config.toml
arch = "transformer"
model = "self-supervised audio encoder (BEST-RQ)"
dataset = "notes from a synthesiser with random patches"
train_examples = 78125
n_mels = 64
hop_length = 160
input = "log_mel"
win_length = 400
codebook_size = 1024
mask_prob = 0.05
norm = "rmsnorm"
norm_position = "pre"
activation = "silu"
mlp_ratio = 2
head_dim = 32
fused_qkv = true
bias = "all"
qk_norm = false
parallel_block = false
inner_norm = false
drop_path = 0.1
subsampling = 4
layers = 8
width = 320
positions = "learned"
init = "trunc_normal_002"
residual_init = "none"
optimizer = "normuon"
muon_scale = "original"
lr = 0.0094
momentum = 0.9
nesterov = true
orthogonalizer = "polar_express"
adamw_lr_other_params = 0.00079
ema_decay = 0.99
steps = 9000
batch_size = 128
epochs = 14.7
lr_schedule = "wsd"
decay_fraction = 0.4
final_lr_fraction = 0.01
warmup_steps = 900
weight_decay = 0.03
adamw_weight_decay_other_params = 0.05
Rows from block 4 of a small self-supervised audio encoder (BEST-RQ), named by matrix and row number. Rows with one number belong to one neuron. Each number is 500 + 25 x the weight over its row's rms, rounded and kept within 0 to 999. All counts start at 0. Numbers have three digits each.
After each neuron's rows are labels from the 100 clips, of 14976, where the neuron reaches its highest value: "responds to" is what is common among them. Only what is clearly more common there than usual is listed. The data: notes from a synthesiser with random patches. In brackets: how many of the 100, against the usual share in percent.
# fc1: MLP up (model.blocks.4.mlp.fc1.weight, 640x320), inputs 64-127
# fc2: MLP down (model.blocks.4.mlp.fc2.weight, 320x640, transposed), outputs 64-127

fc1.47:498477495532522519536476546524487519508472483556563517496485491497491524507439487529487461466521520489515468482545477502501528486471508545494497500516526488507528497489518503512461535451522497
fc2.47:495475488516474499510450494497519474469477471547532517528448512525539461493479517417487476490510480465552507487510510508473518482472518501476525479525496494469558459528514477476482519483492511
responds to: glide (84 vs 22); harmonic FM (26 vs 10.2)

fc1.128:482509517535493502519473491501460481483500524484544464476511468496519520461512494490527535490482508535497490502463494457493486466487502546497516514449493456489502561505464491512486474548477521
fc2.128:530485519536520488484513505499476525527485534533474461505507510489499463526536513459503490506531475518491504497482503504459483534528478473463492454529509523518494498474488508473512509484537536
responds to: noise (54 vs 10.6); high-pass (48 vs 20.2)

fc1.529:532481513455532532517497535455489497482505531502544518517493502499477498501540482509509503475517509514525514505479551510484516467525485498535456498519514470524496511542527472485474519507475526
fc2.529:494525517506480489493492486464517467514473485566540479492515499507483517523468483532459497497503507532550521510492479531505514523476524478451490517490491504511528479464540503481471512533443497
responds to: echo (69 vs 24.5); harmonic FM (30 vs 10.2)

fc1.277:504527478516501508492533506505499502457515540513540442517521482483494509487508520512500484502520545478515504492497473490491447500519480488532515443488484504494512514467460563471486511519527494
fc2.277:482507547485477516496467542501491492563514477510505513460493521544515480551511479537517477476495499508476507524545515469464473508500461494480501518559510514513518452492484484494472515470487535
responds to: glide (44 vs 22)

fc1.450:505529490503535444492467542476490474507511508516523493495534514497471506490505487508478483494494518591494518464488485520482507503496491511513478464463507503494465499534415518459507490475482486
fc2.450:521538512506470502436485464490534508495494506455512489516488483532505502446487490545504527504516530534490523508501502505549525514481466464487499535534480492492543490476490493535514483473538566
responds to: high-pass (44 vs 20.2)

fc1.311:499532505490509517545484550455522503506506528486536481487508559497552493522502489533522535516489487506481523474508499504523524446506514534449464485496445540484505467479540520447502438498472520
fc2.311:480513537504512507508550442576507465501475479511558469484487488516506500504493502503491516480509566539528475532558472514498531531486512501564522513477464458471502493519464507489491530487514483
responds to: pitch class: F (27 vs 6.9)

fc1.8:442526500473551512497498498512503498507502481501516498501506498511478516513500525553506517531526484491473491472444481496480489521530396517476512544485486502504487536487471466515501520520466478
fc2.8:519506486485523491520495517475504466480475489490486464462496477469520454490516505545510451480522515514520521520518487465487479524503494511550497495532519488533503493466458489538518495523501517
responds to: pluck (61 vs 25.7); pitch class: G (25 vs 6.2)

fc1.559:487520475511529462495514505500480467540512538540487521461454478493501468483513516503477502479533496494425500462464485527501482457492489526509547509501468452475488527506502508540534523462488521
fc2.559:484530525466498485505474477474491492456511456496496429520541450509498507546498487481539470489502505495541496540535546477524504525524496455502512452475449533492515512490494490455491490531556517
responds to: gate (100 vs 24.6); bass register (59 vs 22.3)

fc1.290:550532529470504518470502488475525452501488516465503513508486486469481512488490483517515548464505513504494504528513465481485496522519508500497526534550475509503494494492555484486488467467458513
fc2.290:448500482470486470520528485519506544478494480487507470484495499515534508522471473469546497504480511514477467505485542518493481488499494507519484499483494509548486476493445531511466519499500509
responds to: pluck (54 vs 25.7); pitch class: F (25 vs 6.9)

fc1.45:477511514503506521509484493487491477512467504503501493492516489437503512484526485523485471523565524519450526502502535496479492515506505511490531508463473515490535468510449522506468520516483489
fc2.45:483523508487478527488495505465480473546488548492489491473519478508532548499517486537533469526529510455525510475516508519481540505537483493465524521469472492495519484531457513480511497532464473
responds to: pitch class: A (31 vs 6.6)

fc1.482:486513469509455522497491502485512560479537483468524455485515498485501548544499496503567475538465569515516483538497502462500510453508480496534521522493487518490539498531488495472435545514555476
fc2.482:533512490508498468550482485461497509553470528481475501513500542492520473496466505473494488449501461502488508492471437502439516519518488498499501490486485499437501493496536530538515475496494522
responds to: gate (77 vs 24.6)

fc1.329:475487507458519549474450501505554505443495487488524579460488493500546491497540472508456480514495544476477487503478517539521475535545534443490514504505521475517472466452481505493501498479529508
fc2.329:500529494506492453485558525493515470477499512465480495503507493532467545489465481460522516496519488558439483522511457489455539513504513524511510485461447511508494492564524474509526479490504482
responds to: pitch class: A# (32 vs 6.6)

fc1.334:517477524476479547511498467473493507502479520500476493490504511504477487518489482518523478447516541529501499472472518516502451494508483461482456522508457506499519488525465520512523474549540506
fc2.334:501483512558492527467504495491457527525523520490471494471485524530493476499506485482492508513489505499500545474526487522469529530484487469491463493496490477489480556521488555459534503504523504
responds to: pad (100 vs 24.9); drive (75 vs 25.1); noise (45 vs 10.6)

fc1.253:461491473476534515492489498480505485485503530531510503487470521507556499483457490505499471491470495500465516531524468489471496466482444459553485510516463449505506477486508531500448454480516512
fc2.253:490510503454506513512537490546488482506511521464487418468472517482512459496511487471530477501455485515497553505461501480478498457513506497503533509483533513483505494507522510534478486475496493
responds to: pitch class: F (25 vs 6.9)

fc1.272:473475526501531511511503510491495508489560495481523496500481517525495473526490492527485511504468486438478511505533504519509522483482537483524446445488506515467480526517472503540523539472483463
fc2.272:480468513488485511477531486512526468513509512536473464486540480517470586484529487479510474537515499506523505456474494498537486480533513549464519491517502493455499485501515497489511526523534499
responds to: tremolo (58 vs 24.8); noise (26 vs 10.6)

fc1.552:487502512498478446531456535520482503532470502504509520474520508517442494502455508510479507498523456505454509491511486473470473513502500497508509514483493482505526510519470530524468483519528524
fc2.552:457479499493501519501503481473475484504510501526512500520475496491540530457552510535524510501504530537502487477506534508490521537478519461487512502439497518471516526534474504490511449457467479
responds to: swell (65 vs 24.8)

fc1.505:481496514468532494530481476483519463495506442504471498472539496511519521431490494549495471513520523518488541498484485517495474497474486471524478508516509507526482500491535504481514482459533534
fc2.505:464470486464527528449512522512459524491530544519474541539478490458466507470497460512487505505498487482513483524512470496501527526494462466465505524535486504454511471497512505481504509488498475
responds to: bass register (61 vs 22.3); pitch class: C (26 vs 6.7)

fc1.99:472505491460533497493478485558509486538477484509528512488506494476541513493473453494487511452503508536501558496495493475539475482523457482522484525494518491485499507494443487514497472523498530
fc2.99:488496473481539555514526486504486506480483449512509496526493496538515497520467471417479512473463508524463514493498516498500461510556456506521472546510461521520492500470510504499505489514505454
responds to: noise (93 vs 10.6); pluck (71 vs 25.7)

fc1.390:536530527460481495462481478460504467451494475480525481501495484507480486544494492531474483465507511483477505490460502504498464510533479485459473507498517521457476551538509521512495511511482482
fc2.390:504500519520522507503517537492500521515500492515496520463493479520503549474481512502474483537509480481523459511495513485553511473462462494515485493543463528514499509493492469498494442470487494
responds to: high-pass (66 vs 20.2); filter wobble (57 vs 19.9)

fc1.205:464474507492498473478499492512531505509532509492498490528574536528514480525481519490542485507468518512448469503529488497513487498524493424498486490486506509488517530517461509527545533510481527
fc2.205:516526424543449482516491479509456515498473483507514482541506491519503530513510504508468488525477564512525508485489516492476507468457492552550469514488474541503464538509520490467480485471517492
responds to: noise (64 vs 10.6); pluck (59 vs 25.7); filter: no filter (41 vs 19.9)

fc1.189:507555516496489499539484448514486464528487505479515468517470485491517477508498499517547489507512473544487481460522523504509495498516477493501430468510520512534485498482522551505506472510528481
fc2.189:498508471528506569525585524523531463490509532530504508543496520535488536465480482488488506497468520499510531470498501529525517477523514469513528491440473443446538491504561492514544489518514532
responds to: tremolo (97 vs 24.8); swell (69 vs 24.8); noise (42 vs 10.6)

fc1.75:529476487505502554534507463460491528478473478555535495487511525483466481491497515536477528504535450511474496501489499493466481491499461502447505544475488533553468514499531499495540538439524477
fc2.75:504544559501487509457514527494499537510486524481502508547511522490480499488546509527489476515505506551529487462481470462458482546520514473490516533505519515494516493461524554538509489514500517
responds to: pitch class: C (48 vs 6.7); detuned saws (25 vs 9.8); pitch class: C# (25 vs 6.4)

fc1.599:487514500500528498456478520474467505528469544465486511493471505476532495566473484505556501474531511504489488530491493548517474516512481516489471527461511532501512511459505495480487489508507523
fc2.599:513500505534505440528465505499539530477478511589502526489499468500548459467523486566481495532504490514514458545490487514519489472526460504508533490531499475493495513473496492531495501491527479
responds to: high-pass (48 vs 20.2)

fc1.431:520492469541475461494502481532512486433496467487500447458499513510462493449487548505507535454505465492483505482461495495503522490508519534485499517509473500449506509522488533499501479523477514
fc2.431:497538527533503532523506457482438466502498517522526524549496516513511491551473524563480518537522501480477487487480493490527455515489531521496467462505520508484493523491499489475473508472510483
responds to: gate (82 vs 24.6); harmonic FM (31 vs 10.2)

fc1.59:516509481530466467463474510510516506518506487524477493501488530486481506518507495490534554481538480465490487529467539514467488505428529533504514490508517489556526481486532526466505484500545481
fc2.59:492508491475526474487508517535546477520498469483477499481542473465536501512442579490488515497520509457511521485491487495526499500473546522501479506469468491502504490562503498467524505506496520
responds to: noise (87 vs 10.6); gate (59 vs 24.6); drive (54 vs 25.1)

fc1.429:539508497491527477493524466523503487447498517487502478466451491513482482501503524477543474500471529455520506491544474529487502474512489513511513504514473494531459501504489501490529467493477508
fc2.429:486502515467505495494452457500506489533526497518481525460485535520517511538452550433492476513493518489453431511495537509502467492536469513561476512484501467456503444490517488493502535516527469
responds to: high-pass (58 vs 20.2); filter wobble (50 vs 19.9)

fc1.255:507484540531481492490470535481518477523507532534485504521504515489509538523519465477519501517557525473521474505537499467500487485482468490508498464509523465491506489488481507480451509459506476
fc2.255:494496455508514498535468497551482447499539464475522504469525464478523477437475484533493479520495451455460510487473526507551533509490503502463554503492472501502471499516470515502539445504467513
responds to: swell (62 vs 24.8); pitch class: F (27 vs 6.9)

fc1.13:503515556491523526499515507527478465463516495472505508539481494515484526511433484475467520555507494510497513531538488509528493491507497491489510505504506465495482449501525506492507527465450477
fc2.13:534505470557499532528495509456479458549509517462502462505537491522502506492510464510492524509482507524459514496475508513510473469512467527480493485459484417532454531491476511505484508483511517
responds to: filter wobble (59 vs 19.9); oscillator: hard sync (30 vs 10)

fc1.377:489485507546511533515497523480464429484506457526503532468472458526489511491519496484475484507487490532510506493497480492485529510509481470498523433513498501468504454493503502549524484482517517
fc2.377:524517490501514513519484456495496525511481543461483488528497513514472473516514489567506504481479494507493508529456492500495496524492469516499490493503543477524491516482480547490496535530502484
responds to: echo (56 vs 24.5)

fc1.227:524461480522508521509453527479520480502548481507508453514547459466502489484502506500539481526488520465489530496528506480512476490480492485518506508549484511446524501482544465493482523540484482
fc2.227:515464544519500489476549515511523526509487493507474535537510494522521494535476499565525511482514487531554485479494466488478496481484448481462523518494521491493491521481531485528513497509541545
responds to: pitch class: A (33 vs 6.6)

fc1.138:486502511523514456535483507440529511504467474458500512445530527469525537495425485499538506504502517489467482520509499490538520493570492519554494495511472498495502492463512469527477457477477518
fc2.138:515529501511516485458471455516546479487528501508452517499504513492486463545499465410492462497492481548476534480485508509527482475497497493464496520465532501520487487504485496478532529491489501
responds to: pad (54 vs 24.9)

fc1.264:492498501475541475482502450459485460534481450488476517504500472493516495445498531490515472460502482523458494472479525508488485514474517496483472523466487500507475544568490499522494483519506515
fc2.264:476497446472520519522466496554476529498469510529517500499473467465507536514481484561499535513468494474510486507474539467488518484509490500548510497499480475470502484440503503482540536481489487
responds to: filter wobble (68 vs 19.9); low-pass (66 vs 19.8)

fc1.355:522516483468514503546503508525506505487465454557468520464498488494481489509426484500505481484477485472502450484528522478475514483457477501459510521471490523514466505544522517509517535478462516
fc2.355:545509450496504449501505480489505498497516491486519501483488497512534476515500508615527499525500513522469540492487473527521459512489462482503487535526483466506463482532520471501501456487516531
responds to: echo (95 vs 24.5); pluck (94 vs 25.7)

fc1.531:480509470496504504542533465518525502510484513521513515478478458478545492517502519511479496483511481456464541471509497498541524505460515503489546546485508539524508553515503476481496509534488488
fc2.531:491482480500476480508481488536511461476524490453504505497532491561520483529506474527514515507507490513487472485482498535510523564456489491484464445502476521511488502505488503484507467555487466
responds to: echo (53 vs 24.5); square (30 vs 10.1); pitch class: F# (28 vs 6.5); pitch class: G (27 vs 6.2)

fc1.206:448483529555506452472504466511513481516478506518500499514521506496515507495507533511511544525494487470501484456464474496486494490473533442546532492500548520469455489519475479501515501480545480
fc2.206:508510502517490482493532469520492469484504532524496492459485460518512486510507474515543504497472501493471487510534471493492471498507447530473473499482484531529475483503489512490523510510516468
responds to: noise (53 vs 10.6)

fc1.395:492489509469476529510516491499482502520498476508519529526506472516495500540496508506507496460525464467486493511525463490485496533498498439453525514525476488483529508529443482524522516542484523
fc2.395:551456498520528482475509502500512500497511503488471446510495507497513542532512492482430510535502529508493504499468476480509493495507443497496457477461526511526498556475496525481444525522494476
responds to: glide (62 vs 22); triangle (32 vs 9.6)

fc1.307:468488487460524488540499502542489531545488483500527523462479500493500474469557449531485487520454527505506495472531462488507525475515484456503497494556455512503471484504512471454535525502484490
fc2.307:497557454491499495444493471492500550495506533460531462458472488476484521523558497503534505518480507477466497501481496491515478503507465529513479492510492470511542484471495533502536481535531543
responds to: tremolo (97 vs 24.8); pad (52 vs 24.9); drive (51 vs 25.1); noise (36 vs 10.6)

fc1.457:510507548507479489487484514521493494524473485512513446484461478478477527486484488535518507458514469500491538471515525504479529511523466520479531467508512488560482513469456502527493449536455513
fc2.457:470501514522516539538427508496511446489553516505512542543503496482513480502487553481449522499494516506500492508499526468494473494470529491518447522500481495437505511539531458506468463482514490
responds to: high-pass (61 vs 20.2); filter motion: filter wobble (52 vs 19.9); noise (44 vs 10.6)

fc1.417:469523501539481482525502500521490488518499471521480488492543494505495490526462498496506484472506477506491539497505502485469490466531488479475492536513537556500495506525464500517497509474501481
fc2.417:490480484490480478502527472478504490498466453488472515455456518509505485509517465471528500532504475477533437481511498520505488461477526502501526506496467494532502467467534529457479536528566517
responds to: pitch class: A (30 vs 6.6); pitch class: G# (29 vs 6.8)

fc1.153:532518478486486520467497481489516479506492480483520504509471466482480505478544532484520503508498469457494492476482513465487480506502523521462527527499496492526488517472475495523463525431454452
fc2.153:478546488512482526485509532532526526491497481552472529509494493484522508489473468513473488485453520498455499485516494513537455495529519523509490470529527464445470504499435467500507459556492519
responds to: filter wobble (40 vs 19.9); saw (27 vs 9.6)

fc1.420:495498507504487485517474524502511510492502522482535528522504472463538490467533492496527497453476529531554505534493490513523479495524490486498501512515478503529458491490523469523508505530508474
fc2.420:426497491479528515463518483504518496499554480525512476460503505518525488506464499497495487473540487505477505500501520481493495520454501505521507559466502502485521487555464465501496511458520529
responds to: filter wobble (43 vs 19.9); resonance (33 vs 14.9)

fc1.549:482563500494503520485533551482493553491480529504480538501499505445505474484516483506537476493468526536513463503509494515514473512515450496475506505513491505542471490512483469495490502528526522
fc2.549:501502505515491520492515495493530516548530517506459504504530503553480526516531524505490490454463540510548478508488491523504460484472481472487482508501531482507523510521504495456477474488531498
responds to: bass register (75 vs 22.3); gate (56 vs 24.6); oscillator: detuned saws (27 vs 9.8)

fc1.615:504503558522516507491478455533505519499506509482453481507545492518540530541466511522527487496535478509468525554454489487528499490507469504501493511450488448497500459480475477511468521500475515
fc2.615:464491484481522483486502516478470530481470590563478520477482476513508484500507484514502478531546481495504476487488485525535469500518489504472511480548506493520465503467488534503513491465479511
responds to: square (28 vs 10.1)

fc1.502:444492483468463486541505526519559537477541526492541559514530491489497519512484447542546512508507521539491497500496472449507490486527504521500466507476476481519481498496544500469503489502529522
fc2.502:506477519508498510521512460513486490477491533512449487505479510489488479523478482473436476439497515496525511516493503545482511477507503480511457483495519492511535472510505477504508542475496516
responds to: pluck (55 vs 25.7)

fc1.587:480530461538481491488522503513490471493487474505507519499511500499515489497525531529535512471542486510497517466550523484483537504460514461517510507518505515504508521522539477520490509545525527
fc2.587:462490501509551500443533530504498487493533523496525496475500515492497504502548461491500515511537527508496479535466514510502477513501498548511496463485517491524497510514457524488509450444487491
responds to: glide (58 vs 22)

fc1.0:505528505494521524471506515477502501499475460516481474482480477513508524523492491492499495528490483465470509497499469495459475491479482505494506522466520502472473517528516430482484480510499523
fc2.0:528506531491496508507485503499528474501510464524471522477499522512460509511458505532469492446491505472500498498493548494475487493446483511436451480451532495519481456494510516538483495500503496
responds to: bass register (77 vs 22.3); gate (67 vs 24.6)

fc1.101:503502509531474511523473505469498512460509528463471466492465503515490509522506447517516510519482479452494553489544498506516514504472454495552528484464504486488503500483525540521495509485488501
fc2.101:504501516506514470495487504502552489542474526502497489498500532484517525527495490472478513512464531523479497526497521503480483480538511474537503522523551516497505486526507481483472491454489569
responds to: echo (54 vs 24.5); square (38 vs 10.1); triangle (30 vs 9.6)

fc1.353:518525496483465491462487530535490480551489479459516500514509482541447526499461506543510482472461489495493484484476469455512538506459502506521483490498521481486487498486518552474543517491502508
fc2.353:486482518507490500514547527497488516494533542483498483490495486483483486496539442524495507479475467530497482457510528538490497529543508529462522446513509494525479520506457507523491485543514523
responds to: filter wobble (46 vs 19.9); resonance (33 vs 14.9); oscillator: triangle (25 vs 9.6)

fc1.37:469501501481522488511487516482507444557501466530512528491509472472521488503506538504517501492494453542484462475497473468504484513477495505487503450526497481509502461528470488467534509456519434
fc2.37:525512533518528495482506524490533555474532490527497501518516464525475510502509519486477505507506503449522478492495524549472498494542503494538501547480498562451512539481471494502496518477512515
responds to: tremolo (66 vs 24.8); pad (53 vs 24.9); noise (35 vs 10.6); oscillator: hard sync (29 vs 10)

fc1.469:478448503477469462472522492538517493511483500519463478507474477483497516454496485471510534515541490513528484500510509507488518544544470477458475534525461506518480527519454456455484494482473520
fc2.469:507530490512548494504485531446517498455472547526531534481514513520490506524540489542471545514498484521527523512482488533475463500496548451510496456495529505454468497483527479503511501521532504
responds to: tremolo (51 vs 24.8); square (31 vs 10.1); pitch class: C (28 vs 6.7)

fc1.556:532466469498475490485495474463476476484516527519485527556520526549534523521511462479501499529511475536479489482516505521548492503520520505484526497516505521496513510497518514535477504477527518
fc2.556:547482556449512513543460516528451501494491503514501446478481493504535480532472492521467480485479518493461493488514485531510515492497473510519488479519502476467485532479531494511488528548474475
responds to: pitch class: B (25 vs 6.7)

fc1.91:479487512507487506519537480522519555503500485483509446492551451471515532484448519488498569501540509486507535478473475487500514506519552537519514470503480480474456503490543460520465482548489545
fc2.91:470517505490495503466463489463504512482489463493528487531462550486462475481543476500460483501481458476515494531514503486560525512527474474510482524513516479545498541484535503507482545501504533
responds to: pluck (73 vs 25.7)

fc1.404:515541540500507487469513483497512477522515511471494516500522475516528484461450538503489481484487505518465523512510484528510500510488511538480506529540496474470529499504489504525488508502483502
fc2.404:489482485482481478485517528513523481498518511515520445491466494484447486516518496475520507477455467495549468506499517480513496488513502477535533467493483508484497480495527535489522505472509473
responds to: pitch class: A# (36 vs 6.6)

fc1.302:540465484487547473535531482515547492491541515456552536509494501531466511491476546466509491502524503491493501486528512497545512489466475502488495528523484455477505523485485507540503494534490498
fc2.302:503556520556477518491516539492478541501464518554543489487496495470555496519495455517516492534501477493503494505483499496476511535526556513522518498495487475499492499525482519472482490483495501
responds to: pitch class: A (38 vs 6.6)

fc1.432:510477460546533534508458481507537543493459486492482516466510533503506506524538538501494524505529513491541519524493473522459500459472527552470530481494493539505513526495505453506453482477511459
fc2.432:523479522495503462494471506474498523488476466476480471498484506544493504518507515521484498505493486489478493486493563482470539489513480505517560509528490491503490481482558510489516500513555539
responds to: square (44 vs 10.1); pitch class: B (26 vs 6.7)

fc1.43:484498514492515544514478488471505481486456472521512526461501501513504504519508549486525455479510500514497508490466520480497470546478502506512499517487518484488530527459521519474512493518465470
fc2.43:513529475502456554444513519495463514488501478497468470515488488516514452520505457522539486462542452478545514534532460503447512502512486504538506461475524528513500515497467476454482516505504521
responds to: pad (88 vs 24.9)

fc1.180:502499500438517517543449527513538513496492508505519507501533495494466509497516505491505444493516499477499492483510432451462531538499534502472510511494489491473525507548512501521503551484492519
fc2.180:536523481519481521548509489465487456487499457504523496501478520516500513482521512499472479475507481465524472473510506471498486488492541494476476505465500490476529488509491472481508477517483513
responds to: pluck (86 vs 25.7)

fc1.67:460541477528514483511534488448451454475503481519526512493526537528472494537544521531439515477509502492494452490524496482477513530517494502506510483482542501533514471498450484470515519527534524
fc2.67:578512496509505497483525489511560521476468468481485492538505498475568490532459448489485525472498523519497509454500506514483484500485488508494514529484540539465495525495499576527539447516512486
responds to: pitch class: A (25 vs 6.6)

fc1.341:468509527492512441482500539480517484496492475498478478496505502525502508526474504551529523480559526510476506480538513484508489464527534529460431491521527480423516540522446538499522496503519524
fc2.341:476437478488520504510433503506525506536483475510541479475494476532476503475513484447485512487465466491513491544476523529541496526538539508457500516478467544513515478502540504502509505464445514
responds to: swell (95 vs 24.8)

fc1.350:474493510461472516532497481477523495488516487495541518475475491476483482488493500477471484514514530505488488485542504568508501530465509500488501552492468471513546481494538466527490529508516454
fc2.350:520528522507514493542522539503493506472499521512515493508530531455511543506505521505487522513502485508487483503496515506521534523539481509491506504502513490505521526511490519509493534483538479
responds to: pad (68 vs 24.9); glide (57 vs 22); square (28 vs 10.1); pitch class: A (25 vs 6.6)

fc1.7:479497498474536502526476478509513497524487460489496502520547489500483469509500519478481497483456491513526529507503486469464497506490535473551504493442511489460531508498513504510525482563489512
fc2.7:544515488514448513465505513498455543511546534493521501485540492539488491474527475503504508498536528525500473495472532484498520450505486513518534487471491510498502537536478501481481524467518522
responds to: pitch class: B (27 vs 6.7)

fc1.501:515522454492495458510534491512550479471497475532453504503501532482481548496473489480534502522551541495513506479501477517495494503490494486482528466490511501512497511504500511500508497484499471
fc2.501:561563492498480437507529507507569478534483461501520510503470505561521467521497545461531493511475508491551465536477510480495536531426533528523508506490476537489512525560469488465487547503483512
responds to: noise (61 vs 10.6); filter wobble (61 vs 19.9)

fc1.386:540436504453522469515504528499513485466475500486488491480475544462558577536525555497485481535497510471489517483534485481540465516508469498481480503482484505496481471506493500519509518471544519
fc2.386:534488544502529466483522465472502525519481529498491490480534477495521514584548476508491485488505507513489469516488476515520512462510497479517506449500487539483491500497507521466510470516496518
responds to: pitch class: A (44 vs 6.6); triangle (29 vs 9.6)

fc1.137:468534512534493511493478524479584499542434511536494514482476481486501483511522518537454469480495521463490476512493510517518534476474507484519505529504473469493477550492465516516524541466483541
fc2.137:488512535463467456507477479549431506520536495508481522479469515548508484502517498469442529480475503482493517495536492471517442516532500510562459471481481463509475493477519526499477464490507485
responds to: pitch class: A# (29 vs 6.6)

fc1.333:512494461530459481538492525517523502486540490521497526482467526537497455502515503497496520513456489507477495504476502527516514494437500453497512545451484451497457467509502495547500458543461487
fc2.333:528515533505501534453537461485480526520501532518473454471541517477512496476515482478518528534517501528548454516486504507509519499521505516493497491521519559467519490502486553488511519474470482
responds to: echo (86 vs 24.5); gate (61 vs 24.6)

fc1.445:461487495534457491517569485511518531471478510493480496502508464477495505471487530504495506551505472537518447526532508503506527514497531496461468547478497518506491468472502503534512515449460537
fc2.445:488516462475482471502494512491473484513484507501540475533461461455488501470524528541518473461514549510485513481466493498502506474489491482500530511504507498488475519460486507469493516526515499
responds to: tremolo (59 vs 24.8); triangle (29 vs 9.6)

fc1.512:513511557523519526476487487528507494483493494487478571511471503509474457431501497525521482496479517513514493481498494518520480513525499487488500532499503487511439522485524533510521524506532484
fc2.512:493481510496510501537507487496509462473475468556503471501472490495498539493485524514508502519519470492511506486502548515471491540474483471498540487489478518516466508455488497479541495541539522
responds to: tremolo (50 vs 24.8); vibrato (47 vs 21.9); pitch class: G (27 vs 6.2)

fc1.593:491509469512515517490515551479511500513460556511473525472504503510463492515510574531504496479494484493463479521495485533463499491500515504496508495485515453540521532502512488441476429547561535
fc2.593:460492518506534563482475549534506466525493513457486482480502513487510463472492463543488489539471493462485485478458491548489559479494540517482512509477480484509512502498420472484521463525453481
responds to: high-pass (71 vs 20.2); noise (45 vs 10.6)

fc1.299:473506521499482501483490494553479477501513474529559496490477474458484463531464504552518534520482500491498478520500487484523503458517500485482503496528462542517511492490495467494477520483497515
fc2.299:501482485517480548460509526526538486533498488507486544529528498472499549537511464516430451444463430480519523512490541481522491516509521504479502480523501498479499494517506492503534522465501505
responds to: pluck (58 vs 25.7)

fc1.523:478480505510507498497474495499511544541477494533482530487514521474502476498525510520537499540481526502493501453487458513521457509495481505561465492530479531505510480500492532489463531458502471
fc2.523:494528524481528523559534531497452480543503517508521456470460442514485517514509544555462457509503487467499497518542538468501510495471497518479528497500536477510505537459497515474511502555538529
responds to: pitch class: C (36 vs 6.7)

fc1.213:450527508487498524531456491487484520488479539444527551455480510506540508505520498529501453467511531518555495559451510515490486569505493538498481531483478508517499497449462516496477444493532474
fc2.213:505471461490469493485497512521489496476555522538515449547505524472480478481464524520475508484560429486480472526515558489510506490477534494545502454480504516554532537546497490473531488500469490
responds to: square (39 vs 10.1)

fc1.525:485497468516519498478505480488499520510454498569548466486514506496495464507525481487511535450499504503475515515488527526506507509515508515473493520529476464544526475523486559509466496497510501
fc2.525:514496479526511537506501534492473527449524538462478548512501508528530465494470479504455454480537522504497484498535495492486469494521537553512538513504550505528530442542510487485499536489456493
responds to: gate (100 vs 24.6); drive (65 vs 25.1); noise (27 vs 10.6)

fc1.460:550487496517502498488535494503514456490493537548494503500511516480506490498566510500475506523536534492534528507505507508519493506492449479506539477517520486492514518542497487537501491532484506
fc2.460:465506447492508473469481520487491506498523502518491524525526526433446494509531465523476523471466509523494475487456516541500517538530511508507503489469561479526491488466460480426522500488520530
responds to: gate (55 vs 24.6)

fc1.372:534496484520509495534501542478479496505486495566503464503508517510507534503517468541481513531492508506518492503451459498497500497487501506505465476501503526534496472518556521535463491490529457
fc2.372:515492554521505491518500511546436462483506507496500523491514500481499466458520521524473526501523497496458479495545474457458521530488468479462525488524491529487518477519480515522511538538543559
responds to: pitch class: C (34 vs 6.7); pitch class: B (25 vs 6.7)

fc1.604:507479499497510506510480488460541497489473450511520509511483528475508452458470521481506519447508471490480543497522504561517479489490565522472515494522472474507484500488464532481500502484505531
fc2.604:495503494521532498517502479520511538484500554533546464501505450527536566497518489450484495460459494468534544552509512494527457502493464456484476504479506536521446506523494506541490516505560526
responds to: glide (45 vs 22)